Rows from block 3 of the text encoder of a small contrastive image-text model, named by matrix and row number. Rows with one number belong to one neuron. Each number is 128 + 32 x the weight over its row's rms, rounded and kept within 0 to 255. All counts start at 0. Numbers have three digits each.
After each neuron's rows are labels from the 100 texts, of 14976, where the neuron reaches its highest value: "tokens" is the input token at the peak. Only what is clearly more common there than usual is listed. The data: rendered solids tumbling over patterned floors. In brackets: how many of the 100, against the usual share in percent.
# fc1: MLP up (text_encoder.blocks.3.mlp.fc1.weight, 512x128), inputs 0-127
# fc2: MLP down (text_encoder.blocks.3.mlp.fc2.weight, 128x512, transposed), outputs 0-127

fc1.141:143171147150113187114087165152156123123118161094128102102151130108094149134220137067159117152092141064121160135150093160113094142152102167103123092106179152145124204130096127121117165162122079135136132145111122111168096068158117053100146129126140136159133135159093100106111170116149093162181158137068156125104159121116146138170085120185137067092166149104112137153134036152049143133086
fc2.141:181134135091182123116199133219118179142097071138142149127088086176140090145139113115136154113158116144076099177137095123180078106130159095119097104142123038129099054140119185132149119117100158159174155104097088137144127140119179129109148122117118155116157161198131076141146125121084114125083122116145101116112124097149132146123157146080134176107090106130167034105165158119120085139174
tokens: "and" (53 vs 4.5); "red" (10 vs 1.5); "orange" (9 vs 1.5); "an" (8 vs 0.5)

fc1.148:137156141146140129185106120089128106085150193174100069146118097093127150084120032115116148124145126084158103120134186168079131108147112133159116096138135118124146128108101127146155154156159178135086150161108122078139163150110147151121148110188114180136144089161112093068049135100129104144087164073102113130153124110107150150165119221117138118123091123171121153082059169212135098130161
fc2.148:163138144156148109106155104101121122137163146119069124109125108154063127093127158137121104070130084170119177170068125114128131085135100097094163115156061174077138117136194155136167150204114140128093089134140100144172113173039127144112135155190106119144139099108141090171188099131174120148142104141052149129154089135107137166133166104062097142160087110162153122132167178067149117124153
tokens: "cube" (23 vs 1.5)

fc1.67:026112089179122151167149093114162148135152119104178130148133112176132170157124112110099117121093109111136145131055101127155132133115124073193140167152136130132120133138122094177140091140140169123122156081108152055113155076177085146107118074136149069108148092135111099102170158125122141072156095125134105143109149204103159126200026124128138175121145118161138110084139081141141133182147
fc2.67:151179100090095101146126135118089113173138066147095150131133151155172152072132105136213122102132129166170137109138162109103185074148130164133140125058119135134121129110137107110136137122132059094161132200172125147143074154089176134151139137133155117065136134168105180178100153100146089119094138129132138119092073060127071147156166123113073113137091186059111098092134104062111088132125
tokens: "," (82 vs 5.2)

fc1.358:167132176155131101146096104118143138080080140130089096153083179156093132168134155127078131152165107136116114105137146177115119137106087133209166140167147162172094169039135110147121134059145169077137123175098108114165187173139134113202131059126123119119087140121105128195116104094107107089174166133109102140147120204101120187127078090110113144082094120124111168104119133102142123123085
fc2.358:054154123137082120178153127135104076165196075160090136086122112127160146140193121087120115106118102142129151149126137101175100180127090147119150099152164095075168096248143165086153155164198137119106061082117113121137092147121097122094097168174170123163184140157119117138110147091169082154118096125103137123109145120150170068106157128148111135146126081184131096126108109122117096126108
tokens: "orange" (65 vs 1.5); "<end>" (20 vs 7.2); "yellow" (11 vs 1.5)

fc1.165:112092081174119158120119158079094099153132129185078152078100105209142139102147141141146117136106116096178156130075091133137064120159111131128169127130163145132086062092131011146181147133151113188095137076109122079137118146113088168157085091137102144155125121089164120119107151139089115082092129142108156107180185153166089131107119115138151142168130157122140185116105176170102076130121
fc2.165:143100111148161090133120152160148135152128143154073133123122105134177168118117092108163121140153125101125125182148131142115095130084076119145126107148088129101127135090050180209105117104170103093168101151177189163110157103161118155038121163120116171166114100142102087179077089204155112065203105106118114116155129095156166141159127159115127080097186199105124099127112120094110148135119
tokens: "," (100 vs 5.2)

fc1.303:116094082151171194132131138120113195172157136054154134077159076148086123107102113167121086175176106143121067166163136088136094100134107092142125135125218144117148184150169102088082141102114101101120163138067156113152156139189135154147082162093163116118122123094077149130119136090117095101124077091192115136114139171132154180161143123156114103154133175081132121168110068122134091124152
fc2.303:145158179072149124146139101118111177090136109199125135145123167106037089172138146159113120140147091106151172138151118095151114186131138133120113126120112147175172046108125145169099087177188156106110109153110177157106094091151077154131143155089077130097121168118132133107118157144153159071028113128100095177138105122102111133127088157090129139119111168088131155173134170206127102102110
tokens: "teal" (43 vs 1.5); "bumpy" (8 vs 0.7); "sphere" (7 vs 0.7)

fc1.192:090140173116077162183129134181092120064126115143092104143130082116121109159129175107089173158118151150151077136095106107197089160143124167173128145138150176182094157088103141171126121125210119112114110064143146121105081128075180086172096147138099165113123097098128135096133145156152128142055129204113180132122099171126115110102112130068174118078140101104090097112107173171139134150102
fc2.192:110097096131138130106091134106140158152167094081079147075148088123059181139136155120153121144126073141158117153153135162080119094120062131127125110147088120166114134137163137097089137128112121092201099125095125181178198169173113175160171148072124100155115120146113158103130159118128191116220115116130101100117120158138087133122129106152057129150133120141117094236176119089090132151154
tokens: "and" (35 vs 4.5); "<end>" (18 vs 7.2); "to" (15 vs 0.9); "left" (9 vs 0.5)

fc1.152:142152155166165111088179202098074128215125113179145089151131164118135156090117135076137113170194088137081118086140142148102164134096143099148126096110071161106110084105094129111134117117193068145139142136104134136135152059134188087109150099144123114106146153097106056137137159098136118101145152077138125107106159146096120142099145104104067130172079213111130148182138129103128167160156
fc2.152:159183094150129162119066078155173155093097096118121178173106139182116134146077167158152189142105161129101101149159113115131101069126134152156108122125205105120105101116162160183050122079093170058167156165121093140140112187159089148152101098120104094151106083173164149081122144157163113106145130200160104120106102135131114124142115168151163165138167101145101121149092091139113104128069
tokens: "and" (94 vs 4.5)

fc1.20:074095178172108205125082108147123094083089109071086138093166107119144102116139139140117090111075132173214140110122121138196105137129152179081129067116143138159155129109232124117094131149119070129129151119150113108175092080092169096101146119182147162148118139141114165128114109133144149159114134204110174123152106200151107108150136153149135095148133130103087094112120169160076147108110
fc2.20:138117128113165112130146093114126197182101100127115137149178169215068159132108135109157109127106099052136115089112175113110081120101100088151114127117126094090113105088161097079154141181176173148135145172072135114144139182157123110083134111130145120087169133102191098152133143076080140151184124086179134086179109090095140144101149147087065123123148097104180131181119131145164169166140
tokens: "orange" (47 vs 1.5); "a" (41 vs 17.4); "an" (7 vs 0.5)

fc1.248:142116137158196160113102087115139120107136154117166148100142107097185148103150139123156081119152111145139084080168154160120075152153161115154090104130093143166128137135103207102094147146136160124168122129102137089255130116151126081174100150125144172103088105121090081098122111146180137173121116093075133119062153116080164128193167154182098097134178060133121119126083111105106129116114
fc2.248:141164125210103113111155119071116135112103081093085077113105113172137152157057123152084072135103115166127176181134118126135116100196104093136180117113133154145079122102155129126164116173115121148147144132150063183092122124098185163125139093086069140099158081138144145090118169128097155124100146121148160132143188147113122200075093096115151123144064122071119114138168102155163078178116
tokens: "and" (53 vs 4.5); "link" (21 vs 0.7); "star" (15 vs 0.8)

fc1.421:152122148106104155100119107119126155109157134147183088138190130097076177091158105141071140106121075192111151113173116130136078111121161222127130114119113144163124169125138143154167177070122195174135145160178088154041138110118113090143163153067152080127121111159128155083092117142087137137148161134112180157115111074152125162117094091131088137139110120146126131137088051146117090185098
fc2.421:186136122061113142100104219132150041111062144160145185120093079113187162152122135119154225139097138081092145192135120152094104209162166109117096114117146122125127079152098088101100103101108106106146147135134147198161090137101113120153136117081098142172107166134133131053081153126118144089148114098147100181101137144150140130151110124109101138141144107150164128144154147112137139098157
tokens: "," (72 vs 5.2); "frame" (16 vs 0.7)

fc1.89:146205136157143074105154100097125110147093153115169128186082181145190117094101090141137083164096115121169184148100138141118191139067129106167121162135158088114153137140102107072133112173155110083114127114101104120133062124102163138088130145169123085092144176132182086101098115106115082138131125149152127109124091182152158123018159137170117140123116081147158167130099138161098100187102
fc2.89:147126161162126159189088141197117119067141095101194158154122069116055102138143171116135109137108102169082189099161149181077119131158113129076107093176151122136129111118087092131076134120130153143157180089085133173115188123091080152140171114090131143112167091162115150112104113122138139109139128074141147151114128158104159131160170072126120106145091138138106109073208080070154110146162
tokens: "purple" (53 vs 1.5); "a" (47 vs 17.4)

fc1.420:116120146094104155139105104126105128189148093151165105048198143139148136065032160150123134143196084125098145114128137213135127158137191159122074143122116043118106109099130112161139113144104116151162104129155172136103130120124145182081088091141166146127104134134111146133095125136110130140122117164140138091097146130107120111185135178097118084066142154145192074175133065112139159181133
fc2.420:096136193143148164134061150188127128132169164112114131161107190166115156085113175088136186121118157130121117077118123086107120142117116193116172110084117154100159150139132153206117170162119147163110133092102084154145133123047087182137121167081132113145103078156071135138109103198106122125123138084158118121133108098091116115125060093075147073138113114140136086138079092164186125132098
tokens: "a" (98 vs 17.4)

fc1.330:128091127114165063142146113104078147103093077152131117121057134125183142151171074124128126148137159109112150145096106102134162163140068121179088142136085171127167170100155151104160130088110070133131124092102176130129087124117174052186057125153128085084069155147144130122135120114130107150146134152155063114162132189145132154150155106200177167108101136115171079191113144157167132105118
fc2.330:146140131131127104170090180060118177128096095161125181096078120113095177139157200122162169104132151130172099121126160079116146093085093135092133093126118108103134091181142110155094163187136135105118118138112106084088088116107103136097154122203192107127158168104129160153113140183114184126120183115128129147098089157147106111104146151081182112095131104239149111128108191129091154118136
tokens: "<end>" (15 vs 7.2); "red" (8 vs 1.5)

fc1.430:149118163126046125137094088105127134130111088127122086089193123135064152125172116097048194100146074145133092174161102109151105132140124177150128167141109134143158180116162089121152080086118150152154163185135135181123123173116129122163184117045130121159134117097098137153090119109129078132084121152149151136070130093203135148140133151124109181126122158127052148179079101103125134113100
fc2.430:135197119134089093107160106063140128067120158166130117139178045184160190143137137131160175139134129089103163163157128133108162168153132103076105106164135115100074094144162142152133144085134210158142193058085133102164091117089138151090075146168130110125099128126150161106158134128109168128142106118169077160152113130068123138123118140049112165077106072157147141126153121148113125097134
tokens: "cube" (76 vs 1.5)

fc1.163:149154131150084140141085145168143129063121128094121139140099124071131115155116133129109096144212121111142191113116127148117083124104187150125122072165161148101090149157144148112102213093107128087121147171143076118155233127137101135116143107112160108177136078122147086124116155097177050127148154147127205131150155141161105128167127130171087115111149164098048108127132102167105161151079
fc2.163:103147146135200149156152066138127138128070085084117131111151112206143079099161154096133143067100103109110141070154141134137113138164135090141096121155153112129095147076079130095199145112047159148123162132124176145117093129147168106148092136178094129105159203144066116154132083142078161142113112101143119045086168131125145155119128167129147134110168101142153137118137082123194174165154
tokens: "orange" (48 vs 1.5); "red" (12 vs 1.5)

fc1.308:147163152132074177107177156147102110141133174113141084125091160112130130127130160120148188151130163167182101159130136203114089097161181144131109159141139118161065154116159124057091106115102066170077104160118104147111123110102156092111105119153116128122125110139130054187167177149078083168088114142127069181123144143105075118160097110112153163093155132097060109095089197111150109128108
fc2.308:034137199104174125138147162110124140161145151159075179156108102132100129148110068049115122144144208068130139180144115135133132082105129102110052122128128134134129136117156133156150081090164099098109147127193093103123179076107140130141161167127156150142175130141145153155162149089135121116146108079046092129151112075106118086088124173111141101155169089151127129157120162135181099163106
tokens: "a" (94 vs 17.4)

fc1.196:105120124110133141150127103164088137160185184157176151100110151108114168065190137115092120146108082162128109053140137102105128121077125132128160153112089127089043103129138079108108095168166162171146139100176110135170118141151142164135123132150110160096080107094116147088088125089128117182134135083153161117165186149154205153114177134157169126145136180097105093111131089178112138191059
fc2.196:094148114131139127133188155164114168145182086030148130105131115150167122136111143076134120092116128094156166140071088132136127127128128118101099112155129146129152154072160130087139152148107069158169090141056085136132162121131121166173139147104095124225190125120144091115103130082120097117142153161138134170106063147068147150096215177123173113130148120089124166119167093102147121110192
tokens: "and" (74 vs 4.5); "left" (12 vs 0.5)

fc1.354:126094120114039112085147090155096136132165121068139119175152159131106158136092134125169068125130131103151091128150160176155127096092084126076160125146115107168096166096171152086114125123139126135132097079150158135117157131163089107119120116101122175157165034111126072092132160121106131131118153144102192113137167153160111128192103173102113183136065166166095109196181164058119122137158
fc2.354:136160124155165144094109166156110182156152166164152138144145136107052139160102128158121085111111148090106145085126063182071160196121105131143074110136106164141144069122103151101118075117158137119107163172118123172143113073106107139164143134136094090098165159175155147081140188103125145085098081065134107152140162145091082157068132177074114147129177141114105167094136170196133106094134
tokens: "blue" (88 vs 1.5)

fc1.502:115146112209085114106153184097100152155104152084173148150180065090126094156129143164156174126083141131124149098122173190110118135142134105084123129099174124132062153139146134114203127153152107132170135123110107128106121108164133166137076112081201110162116054122082125123117146124095104140132111142084132158112129108099113154166149096175119191080105121209129100096082085098098192102106
fc2.502:106132156107192152187133125169071056096101107166100104171184146127167165124136123089090121149195046173155134136102169125133138135124151087167157104159140117191111133114113103139154100104138134083107145144098089162103142066167159126107169154160113125146142123060227093099161130118080127056160127123146097117167134075142136101112097156114127138166122103109125125117122155127144084093073
tokens: "cube" (95 vs 1.5)

fc1.17:110129045090124128101116157024145202128124162119099105149092147123090126106121100147155104117124145146121135126183108090106057116144100140097121082136179145184118224117166131145078156088157087118151131120121140133128165125142122142155170114164160166105102111071112131104119163134108168170095151102201161087134168076108147145088131152134122151123134191189139159142187131097083127137103
fc2.17:226071132140158118133111124127115137123072109118061130129131188123129112130086133143161108114131130185124081105117158100198197179177176133157136132145149105100098114138064156169124140118119121057090154139094105106151131118110171125103171158146068147144155082114116073100107148133156146120151080146119141171140053101128116091157137064144183166120157153127134149062113092171150146089149
tokens: "teal" (47 vs 1.5); "tube" (8 vs 0.8)

fc1.465:100113084103098166095177124064127139165156091200137140103153166193083128090096148171170131114103143132165132096139105198099133139144151122104083119168102100140124128116131181152120153103067092083162087103113114086079098142138142111090140177198089147106123138133076168085138136164171138105146138073147098100109132128126132158082179158126158088127123103177165151103181156125115181130048
fc2.465:150139154156142054140089139156124143187099125057140095134147109114155094187149122139108092086137113199152098162109133088178129137081194127136131116116131115089102081111138106175088137138127168095115170081156150114170126143100176145111085117125111174194136132100184147120110141090103169138102142173082144126176145132155081150176115144148079088089137125088120090138069103029156116137096
tokens: "<end>" (37 vs 7.2); "sphere" (31 vs 0.7); "dodecahedron" (23 vs 0.7)

fc1.59:149154131140121103132137169112109130174109145147094084158132150085142144148092106074151114160150096139116056096194101096060139138146182133205128145069155122133078126108126130110125131123134167132087152184152131108081109064117157120091111126132127052085115126141131047066108130160153151101201139124182169138137168090123050202109137089161138130141165170110120165130141107153109113137127
fc2.59:132129112064108178124106108134182145107146098096075145158096116177077110110109148125197136140152109124143097130149147195201081156127106147077140175170180140169130069124103116134065145155153105086172138100195110092144174174148159160144139151146089070193163106133157077099112123139067119116103105157140146120101116098113156079147106109142152061163124124140105090182126154161113133112167
tokens: "," (100 vs 5.2)

fc1.342:132101059163154104098140084144146112210148121166169126138136159152073101100164093156134144147094118173155205073200105129117106119075130084132158114142140127143053136082118128059183096156105113096140140153094124158175114102133136173091142112074108120137105147107175192138060101116098127142115148137178141141108165150160174126104127096105148075111161111144106103103124089119097188173135
fc2.342:107072148104099177161144160139120162131141149072139148139160078120134140120109153110163167099125130089101178095116151185084159101128095097114086145054097113173145114106130142142139174118126118141179065160145147121087142140163158088134101100180105085136182124105137080141096103088105165139123139131155095119173106113009082147204170152161121127140082179101120143149096159144093097111082
tokens: "orange" (41 vs 1.5); "," (18 vs 5.2); "an" (13 vs 0.5)

fc1.319:135106079125123090095153082098063106184072091092148154083090104126123108119123112124160129126131159168161142171109106125164143139104163187102155166132083096174101118122155145088159188125100095066147120110073131125149132090138084053194089163174170157155133164084142098147138153175143157146139128161135071107091112141170147125145172080092143154096137126186176115082097100120139183162149
fc2.319:127187166117156122094124143162126123136104159144136121145075146129135127146198114111179127078087107065144078075145066165123219113132100124098109131137178122054146140115117138141128129088184185158102166101167180153134106151168167145056145168138123137125157153123083168080128146140088108153158136063106127084108110168080144147094087084098116113130133108140139135069071174159150136108108
tokens: "teal" (75 vs 1.5)

fc1.183:126113139092096166134183182131177115061094110165095143130160070188148117144123127182112067179135144156169118154129119098127140094125138132091081055110111090088117073097158114169130145178198111072130092133150141111094119125154104157084112077117127180137098140131162165081126172091141111119120090154177134115156175155084138085172112100095172106162120140165117131099134156156072103132193
fc2.183:152136120144089125143165080168070115179122101116104112115132082142120203192160125164116093112136125175159180103118127145122129117184099108180136067168033143187120209163137128133148136083161115133179107116178120146126088162111070177106076122109101142147138147141178166170134113132132124175098108096108182143141114131062118115120132079111100110130114160132118091103071099140179153127103
tokens: "," (100 vs 5.2)

fc1.213:143130168123057153125125058149092112075110122115117105077140128143105124154132116092113108099096153171183126122192074174176099114148132162114111117086121140108148127068147168122116150131115124062161138140119133151130135076105119112105138086174176192166089108165130141166090175162135153078138185155136198119180131166180109105147084134113157084141078158165067152141157126140117184075164
fc2.213:157156105068162083125172118150090140142144139102087117106147104156185139093129126141140097123121159081098087102099157126136161132044076106125095144136163120126112109136162085105157138122125118158104132168104162090142118125139130151120161142080094110130220158112198077125161123076109129195172035093136109117135134107130140154102193087162111157109168157115192142060095112187116129136087
tokens: "orange" (72 vs 1.5)

fc1.246:136130109154117144124124148113155080111130082131105162135074092101178117159173101162108187090158156136187074132147086146206152184137178160126121177224085113169122179109086102154133068120144114080076123110092168109184085086097101115091120093175136166143152127090128140086135131063130145144094114158096102136090128143121128114160154144121183087105143193149143126131127115117106112082153
fc2.246:082149195087130148146132171149118163145122111110142105148142186102080172108104098126148146129169113133148111099132164125168131126116108093095107156097160158105139114142115164114153172106063079109156106086173076083093165153103112170162186106020149068097130094103128139135196187110135148177157119155141109107126126119174108140186109154166052152135142068137082115112130108084163130140113
tokens: "cube" (69 vs 1.5)

fc1.433:156097195152076149137143027189180161134092124133219133121090126133147102157148119106097092128159090140115155074161110116083146137165090142177106124123138112129150161102115133148079098181133106101087147132155136118084117189143111123103139119196096167083155134128145081135117115168073109103084126139162135107138139124087165124041096114097196139133106126146130068132164171149141117148096
fc2.433:210072148097105092137143090140128097154124117109119134148210110134135127080092102138143137102087132133166179097111195132144156170092113163090117142112153181157156082124156118168083091152117091135126146135068143102151142147110102150171168117146172105104055147114183155082075131126138108089104169204108109081136164111119164124134161096119141182168118114082095183118168077099165106100154
tokens: "purple" (47 vs 1.5); "a" (35 vs 17.4); "blue" (14 vs 1.5)

fc1.469:094122114088091102116136122099076090121141080131128116136139156100117146149110129167141086131136178110114118170181057158187099122135111092096088113133116137162135202121160148118101148123122074099154139150072119173126187114148081061190153171077204125115145063136129083132180160160144142054128138115081158139147156152155205108164104149089116157142126175139126136163146101078104163131145
fc2.469:176139156155126124067139105174099171139141125097100135184123124181076109142132114167203120150183153143088058057097114070126146152139111156079110165089182134098128055170134126141110087098152154131100146141110135122132112119169091155089186157102095121170168172124092130100110191139157163120130063109124123159166165153128099145153076126067130165146158136118098129070132096163167129129113
tokens: "blue" (67 vs 1.5)

fc1.244:134116170157121170158131074097117149143178182147121104113122145137086136090105146091159155093160139218083145112086132166086081136126132174134111180141128107131113123094126169105169138115178163186127149096135130089106095051161181128167113118120069127169139105131112109138135166106081090114108163113120081110128146142131057144156163117092112143136144064037123126142144081196109169161086
fc2.244:113114114101115123159104157132091130024115085145141192134140075120089120214163106155060113133135119168142117131180153085140156151112112117114098136119128131153167074156125139119136125155071140047135158099081167136150155177154115133149130127149133167183108109119107138084133119112196153119098196161154164160099136129146143126115071129142151108150097142166059088121143119037178110144153
tokens: "a" (49 vs 17.4); "pink" (24 vs 1.5); "<end>" (16 vs 7.2); "red" (11 vs 1.5)

fc1.497:124111142088129095126133080114177168095156078133065197091113095124128121106159150141111097182121181099141076128138150164143142167140145135103057124179196134144128126040196118145101140172146113157130103143084087073154157151150149149151117111133077117125111160084132138106187068131117096193102148153112141143159177142125133131139170177147151104088072086130154152053115122109099142106119
fc2.497:091143178129107182161166135098144059133087100147109072153116119124126186137094119107066104112195118064094161124186096124139132119122124133148188128149091123190112084150141192106106117140137118114092107129122127145087096092161073128140125153097161137123167107166191046165145101123111137186137169089101102125214106111082115106125120137131125141155133152108143114182052144125145110129180
tokens: "a" (91 vs 17.4); "white" (9 vs 1.5)

fc1.125:171113126159090115107116145142196099118074132109127109153121150131129184088104128113152102175136105123131124180036103187117097117088143117060114111130111125135138174136128045060119107134133150088130096143082191141162115134090145077070146104171144148145069120111173149132144108079097104151150147137120123161123134105147134170046116155139111128176108128140193190192082110110168132147153
fc2.125:089155098122128155135162187117129114126174087145167050155135127111127108152135176096132137150111136154106151127146168162109120171094132151080094166159183132114065122145170116190067124140163157105104168072122124137114169116089105158134202094069094119107120052088098066167139092176120145121109144148168116156142112112155086176170175096134110153149135107091077111060126120146118143116064
tokens: "a" (65 vs 17.4); "purple" (33 vs 1.5)

fc1.464:128125176123123106045092183156153102152072134140105136111110170193092195107123135153126108125136126186134101121135112143140121156087153133126163119132148141091091209140137093026150150159136088125169153109084104124106121137132102154148159083093179140115090184141068085120131101132156066158096179131166114115139127103105103151103137103151195115149143157112086127099117180136132215159116
fc2.464:171087125055133179107147123134143169117179090165127146113144116105185095170122111124142101075065158119115101107175163113100120122108176094109075143140144069153130091114139164166119130088159178073103073152150133127207146073157184089115118107172130103220155128152157206111138143159062120128095166140138133126121108106187153143164122126134129101103133133097106076152137083122158118134126
tokens: "<end>" (64 vs 7.2)

fc1.93:110083101129125122138190151178098133127129120115081136164116070153106110099153127059156160112106090121146141163128125094093171145108116159073131161103194157096102177145156076101160068107114118172087110188124112163080118156115159108086116166133056121170084129141093112106150130126120065197084106162059149121175153151136143116175160150125149057103097144120195134140106136105130116142091
fc2.93:138157167138116137127046126150173186126120127101168101134149173057119104127127122144195140134143076070150085123169106149100139131106163092189179133132140101152144118118120135133086137122134123078103148132094108123117096088124148193172060088166155109093159117152125165148103109101140193077126155089152094158107178084144168177080153107076078121100131104095077106087131195113102126143170
tokens: "a" (39 vs 17.4); "pink" (33 vs 1.5); "and" (13 vs 4.5); "red" (12 vs 1.5)

fc1.131:052204140134133123148099181157120119140122128141131169134141154129101110144165095119089140151172111111087133146150129111141121068143139119209162116113196155195144137122132053181116114102103123101096132112094168142104134180183125129089155150116124120098157113141093123094150182138117086105179064058126076201182131142129096146117113129095169123112119130132192104131068094188154112117097
fc2.131:135111139101110133119116083070151122156171068099132126095159168124116167146127221174171105127103103084154097168130157109156121140098123066073093108125208091065136139104174166085071184123145096153164121102109116082168136120136121124131135118124150081123125137145117106144139104074096137210110131205126116114167138164133150139107147196117089107122153113183088103121145095125104125154197
tokens: "<end>" (48 vs 7.2); "to" (10 vs 0.9)

fc1.241:147143170098172186094150154125121145113092120109146150152169116152147145134145114209155129151134128126095102145124103162116171052180092120139126130157135104087128141104090149127192180182138114110104140088111085051129104091142098127114155062147115150194124110171125128072133153140075062098173079097175166070117101147114115159186076102131144155101120142132130197128122089110097093171142
fc2.241:127192111160122127176124124145115077088160152127094173104126139110109110110169090118154143137102098153178146142130125101136087152109090165154161096155126192096104133128165142114108085129176158140163103092110096169117083199105129162131094138111067156130169144109173082190139191076181077147104097142091153173144096059077133086155162112145068182151093138092114090181100119103145106105122
tokens: "cube" (19 vs 1.5)

fc1.133:168093138182100158185114095134068151174159119156105154176107093172086192123114111087159153140181082130198178116090153177152076173133163140112134075164086101180108115127115111119109102137190157120123147157131113110074157093152152157142072207088079058150150143117125087102123146157129161070163141111123112160140110133115081116113132119138126136131100095135081119109144137137131074148083
fc2.133:141144115114158138137117100073128112134068121124173177125110136186146152115107105038212082088172113114162098153160127134081158153172115133098083114097141126157123136096171092136119181189120117071185104134186151126143129137125097146167058176095106087143201134166101109158148104158135125106111164168157109160072158134133104094107133089115145106173137080122083120139063125131115106081118
tokens: "," (100 vs 5.2)

fc1.438:098170113145161166150089124113126146189153082109107133152136137096151204120148131067179127123157164109208109133090119139128099161160071165158180123155113175102114173126130098125057047148085135138126119143099177106127160095097169127109091106167108056113128062123088065140185123162145175157159111108123115076113136162108107175123089104160151135141069123103124154112132105127088125103147
fc2.438:140108181139130111136138092141119145144150152117084096130111137146148148133084089148145168102168123127084126177160113097075072108133170110128135100112139120168123126156153162180186213160182092053130114127137110139175125162142091099170119113139110157133095201046132105114111094134195063071135121120167130149172040096118117140161134164096142113125112104114135088166095156079097149171101
tokens: "," (100 vs 5.2)

fc1.116:138140098120093140121059124179147111122114095131114206158201192166147171115111103112143071100129131099120123150177148138109105145106087057139159101150144175097190115119137071052129135180116143130138099162084067125098151098122171064170109069102141134121075153134110189144151147102187158128155109130137160100137136097110197170126129086074150091110158140131168127135091121125136134142137
fc2.116:133099150093103126127165125155104146101125135153106082110141174047185105146162104071135120162069167101096099112148144083110126147109131200108128125075126103155143098127166184148112123147162146176175082149145108138120127139108064145120141128138141127130164087109135151164137125063129093144172148247104115108088105196129086046161155130159160142132123109118084168163110175145122123082117
tokens: "orange" (64 vs 1.5); "an" (29 vs 0.5)

fc1.314:156144079130117077092116099159149093169160127154125133129078124198128175045149119110108176063134124119102170130152104146105104105142163133112164172174153174129142133084106125064118153124140152122134112163038143093152113143127123184085175150125126160144116132138089110099222120133151129184205107130103144107120139167108198143088102179134123129130136116096105095086088077095094154136130
fc2.314:073116104113139114175145171129098113135147140135190102133140143111150139208151077151175129136100136132120106099142135120162137122069103082082124075094117108159155143124123117113124163146132141093119167075128106167094119174130151086089091107163144072126196156138172111144056116094147186112159134201137091123126152162126072045192138154153143069128115134109061124158109088151104066150111
tokens: "orange" (64 vs 1.5); "an" (25 vs 0.5)

fc1.108:106130152129091117140123154130118089081199111088108154131147082077131230087122139116138169183108123153148062137126138137072087140135156187092113080088105141164136166107118072134106142039130096152088140146105179116121208164085124143179147113106171082192116120164144171149156110121129139104154081138126177076154128178134141154110141131123109082126159126141093152141144123081156150098134
fc2.108:129151163132158063115186151111143099119150132122192093129099150106120128093094161111088147095122088108132122116093175111109187116135182078176103188159130105137109165140095079171107126162156116129138160110173148103120105114112159104099174146108090108068186104173164164153169096138136147149104085138145075090169151055134078120059146102080163060165121137163169121140123173140103151086098
tokens: "purple" (79 vs 1.5)

fc1.90:071096146178206120094132197143152119191103107097143151123135165134111113096141132089162126139139075132132117116177134072119098070083113151155157110163134127110104099109081178133176078176142103117063158126049156144056155100093118151155143098120158086092121125095105090132095134189138109110134111138162134151121141107122102187134125131213199132168106132159115164099110104172104124133131
fc2.90:183134133118112147148153121091178120119136120154163096134154085117151136137068119096137124065152110138130141140110116161152144156134197150167090141089129088096160177118141143149099149137099131128138114138143085120203131138184196118155157133101134113136190115113119154134190116049069141125112136147093092147107121149127110109138169205095066138108161139022087096058159188165140101127151
tokens: "and" (45 vs 4.5); "a" (45 vs 17.4)

fc1.218:067087153127144183076144063149108130132123096157129109107140119128123214114141140059149102197111142149079160082097149094128134109168154209131088188140121126168122144103176119142060149140100105109136123109077094149137153182178115051099137110129183145134101130117026133124163172188152118141119115091142132133134151126120121120116116141157145092164087072115118099132088123139133164143142
fc2.218:154168112130128140090128125143140132165150099073154095135186211119145131190107156149206161098132076111127081175169195112135172105107106171146149091101167068126100137110138104107125086179165092101127114138123186120102132109100117154150161104131088036069125133126116138177124128054081123136159115110091113153158113127147125124149114173085074129114139085144104129183103189122099148103126
tokens: "<end>" (34 vs 7.2); "twisted" (24 vs 0.8); "to" (22 vs 0.9)

fc1.111:107084133128134108143138205080134126073126106110111121136134076116117161095149147125194133178083127154151120135118165154047076167075179144064099125119189170153177155147170101116127130049115087160119133078130094075116137156141136131144100088160153063154083140163134159126100134149140138117146156209054127116120140163153127144165097143107157109150052117149124110137134110094107154159118
fc2.111:134137119152143137135186161123131095134147175153195139134140135138161149096154149097087153117148059128147202105129119084111177120166126150102148129094077102162065112150091128114111119152144177144154115122084110128082136091133126089158100116101076134072201126162124122132096137158112179090118118055124136202184182132072133137102200073126146068131090152130162142096094155138092177112156
tokens: "purple" (56 vs 1.5); "a" (40 vs 17.4)

fc1.295:146131141116087092117153123169067155189119104070154158108123103121103117129107130133102114111177132093126175163128093120094139145151143147129176157188080101132076179131124149102091159139117132108157130081085109133170170096218133113118119098134152175132146154066106083120098119169164185064106177143070140123085213143120134151153164136082075104150120173147175106132128133081064103131137
fc2.295:134134163173169119163108162182108192110103128092114129110102127101170131102118138119131073089093176106059072126156186112139156142100109141153103094161168146116154070108134189051152119134207088146112197120167099114110119204125166158183132117115181129110139132172155140101111115116105118137120138099161142158106168103096102127096067125113168114140128159127114114085053087183118132117163
tokens: "teal" (59 vs 1.5); "a" (39 vs 17.4)